Weights of a small image VAE.
Model: 5.22M parameters, 48-pixel images, encoder norm layernorm, encoder activation swiglu, encoder depths [4, 7, 4], encoder widths [64, 128, 256], decoder activation silu.
Training: adamw at rate 0.00087, 9200 steps, batches of 256.
Rows from block 12 of the encoder of a small image VAE, named by matrix and row number. Rows with one number belong to one neuron. Each number is 500 + 50 x the weight over its row's rms, rounded and kept within 0 to 999. All counts start at 0. Numbers have three digits each.
After each neuron's rows are labels from the 100 images, of 14848, where the neuron reaches its largest size: "strongest on" is what is common among them; "patch colour" is the nearest of a few named colours to the mean colour under the peak. Only what is clearly more common there than usual is listed. The data: simulated fluorescence microscopy of cells. In brackets: how many of the 100, against the usual share in percent.
# gate: MLP gate (encoder.blocks.12.mlp.gate.weight, 672x256), inputs 128-191
# fc1: MLP up (encoder.blocks.12.mlp.fc1.weight, 672x256), inputs 128-191
# fc2: MLP down (encoder.blocks.12.mlp.fc2.weight, 256x672, transposed), outputs 128-191

gate.298:512573546505474470497546538469526485587553469549457425514530539584520433540514548443562432507466463566432510524485505613537491546469526513511470495522533488439560490527532502476509441592465478
fc1.298:502519455438582429464531590437366490497563562400648448465559440655537578492548511508594463570571566580543510457465532574512457491535422576470553585404508564481571473486500521517523492468466478
fc2.298:637551502494505247492494503483504355513444489465347493586469509525477468441485522570536441558491500543544505502466497448505509576497480510514507558500460507502523553598406488494487514461521414
strongest on: ring around the nucleus (36 vs 12.3)
patch colour: brown (32 vs 13.3)

gate.434:486438409422552444467620514532552509521486491526460526507508445443416464546492450504465530527514441470484495506649498473482566471412467501478452507459483548431449460487531528500500410550417483
fc1.434:503583459626488519403456492468477532491473503478521521506496524445424498548479583559551499533468468613471473564471475528530485560529396421447532473460567541685542547532462488448646570545455521
fc2.434:539465545434442471369587456516493494518546462489650543555541504467451564506542479440533445483549531499590657486467441540482525364498482474486544493469508587473514470432500499454490511433458615
strongest on: crowded (60 vs 24.9); cells: ten or more (60 vs 24.9); long thin cells (48 vs 13.2)
patch colour: brown (35 vs 13.3)

gate.409:524419585490555382514526496553489587466514536526417485439598544543464415523533551316472574501527452537526504494452534551528448578582480534581574357564503540501532537534408549460549437576460601
fc1.409:464401432352496483502486504620450566493498498509454513478526545472451436529473501446503548515532511464568503510502500373502457596497524456489414503484526515455350528487391452385491437560491467
fc2.409:364464495499492740503524502533484670483551520528634504416527504488521521557511463440476565454509510470452484503545501569504479404503520501484500443502543488496480440402584519494509481516475575
strongest on: ring around the nucleus (42 vs 12.3)
patch colour: brown (31 vs 13.3)

gate.190:545452523415508541437558515540465466478512480577513548375551552505451421595492504589565507448534500596502555422525480616469475554585443510469472557515509504540547534547529529460497475515486459
fc1.190:490556495587457388475508510347495446486492456487542512517542473609489597479460558596528435529538492572407555456479515651525498522476503456513459556456530459477556505505583593569514529533542565
fc2.190:640529506495513254501480499482512333516452483472367496585475495520478480444488529559529437547494490530547512499456499443494523591500482501513500548496458509504519562594417482506490515481525426
strongest on: crowded (82 vs 24.9); cells: ten or more (82 vs 24.9); ring around the nucleus (34 vs 12.3)
patch colour: brown (37 vs 13.3)

gate.75:459427476515499487542524516570454614522500511602402484471554562396509374515469471525424607465443473392531524512584515442470445547539484511530488430542453503493406453490426491461456497493521484
fc1.75:486404533459521424574459489628445595495514481501493494463519564400506407526467496513471628513483516431600508496556481313522484558512463505486497514513486511518351473491446511441457512515499503
fc2.75:361456502508485736516504498538497658482550522526643502406528502472524526570517477427464557438507500470463492504544501563507484420507510491482497448497543490494480442380597519506508488530480581
strongest on: ring around the nucleus (52 vs 12.3)
patch colour: brown (38 vs 13.3)

gate.13:469595484446468468532551456375571482500555556527449447557508506511518553523458523458517428490438525550428539454540454543497366532524546519556421506485435477539616492547513469503506491509575420
fc1.13:425439477501507503466510451585518544487442508486425504407539456340516441569460525589455528453360518460527532382591490497455512431476479473493501468577469496571478504524488469449478500472497509
fc2.13:367452499523481753519512488517508653488556504527647508399526514466544531562526498433460556437504494462461484496547493529497487428507514497488509452506523498502473429397602509499511478533463590
strongest on: crowded (79 vs 24.9); cells: ten or more (79 vs 24.9); membrane rim (38 vs 12.8)
patch colour: brown (50 vs 13.3)

gate.255:455591407506485492497495566521509450542523539549526499508473454482432492425601401410486495470615491539466553519457484469542530494578533574515533591534485474434460366492521517381559531428571542
fc1.255:505590505411447511514403503517581511473544550482515518479533438546482522479510570539480507488446537507563475472492549480577625532520585544477472529467503509521476441478600569525494448446499448
fc2.255:455500472546525552451462482444431391512477491448489521485553509483605515471496515487394648440424580549420455490478510366522465424447577475515440461543509507453462409663516488505566504519528448
strongest on: ring around the nucleus (46 vs 12.3)
patch colour: brown (35 vs 13.3)

gate.435:492593499515405450509499485430595390502510542543465458517496532449530403466509502533476609499456508534505501531600461616457434488531512541515492495567492508459577499503558510552547460515528533
fc1.435:462406523459454530530496510642519677494494435488452492414437469502483388486503492569492606514430466492588520510529508320459480441523440467515482486460532484509442521517513513409515493469473400
fc2.435:367461495498492748502526505522492661482550523533634503416525497487516522555508463435474566453506512468452486504541507566504479405501521496484492439503547487498481442408579521493512491522482576
strongest on: crowded (83 vs 24.9); cells: ten or more (83 vs 24.9)
patch colour: brown (39 vs 13.3)

gate.658:445557460441437472556576427389515507367457535450430510557471501522505534566559547519494429516422491557440493475488504536408458489474516501519442493475474472451505525479484545483560468508458474
fc1.658:576455453474402521436470427585437509523526425496489419374458505411505525515492497521504480459418503455566559524532512449427513414588432589498520436425541494520442476447399484507533482525502459
fc2.658:350454497521482748527517488526500654488551511518652507395527524465536530561524497441453549434506496465463481497548489522500482431508512500486509460504518499500475424392606513492509468517461591
strongest on: crowded (62 vs 24.9); cells: ten or more (62 vs 24.9); magenta stain (40 vs 19.5); ring around the nucleus (34 vs 12.3)
patch colour: brown (41 vs 13.3)

gate.305:505461456585508599541417493602451489483371438530545473585552520395428505363519539502522517373464522483443448493508491496524506587419454434431453483446476586578499463528556506567440515572480469
fc1.305:508546597545509495460512565434485517459510489446499445532491521463538517457528492579456472461496537520496629662462517496624584468577466469575531541560615408557554490446597540589593489443471480
fc2.305:519574475512445501463451567470592677504492545470487477489466452411509499479496506535483467565602511422512580506487506657473589503485475471504545525474489499555486495442551528521518446502486470
strongest on: magenta stain (43 vs 19.5); ring around the nucleus (30 vs 12.3)
patch colour: brown (38 vs 13.3)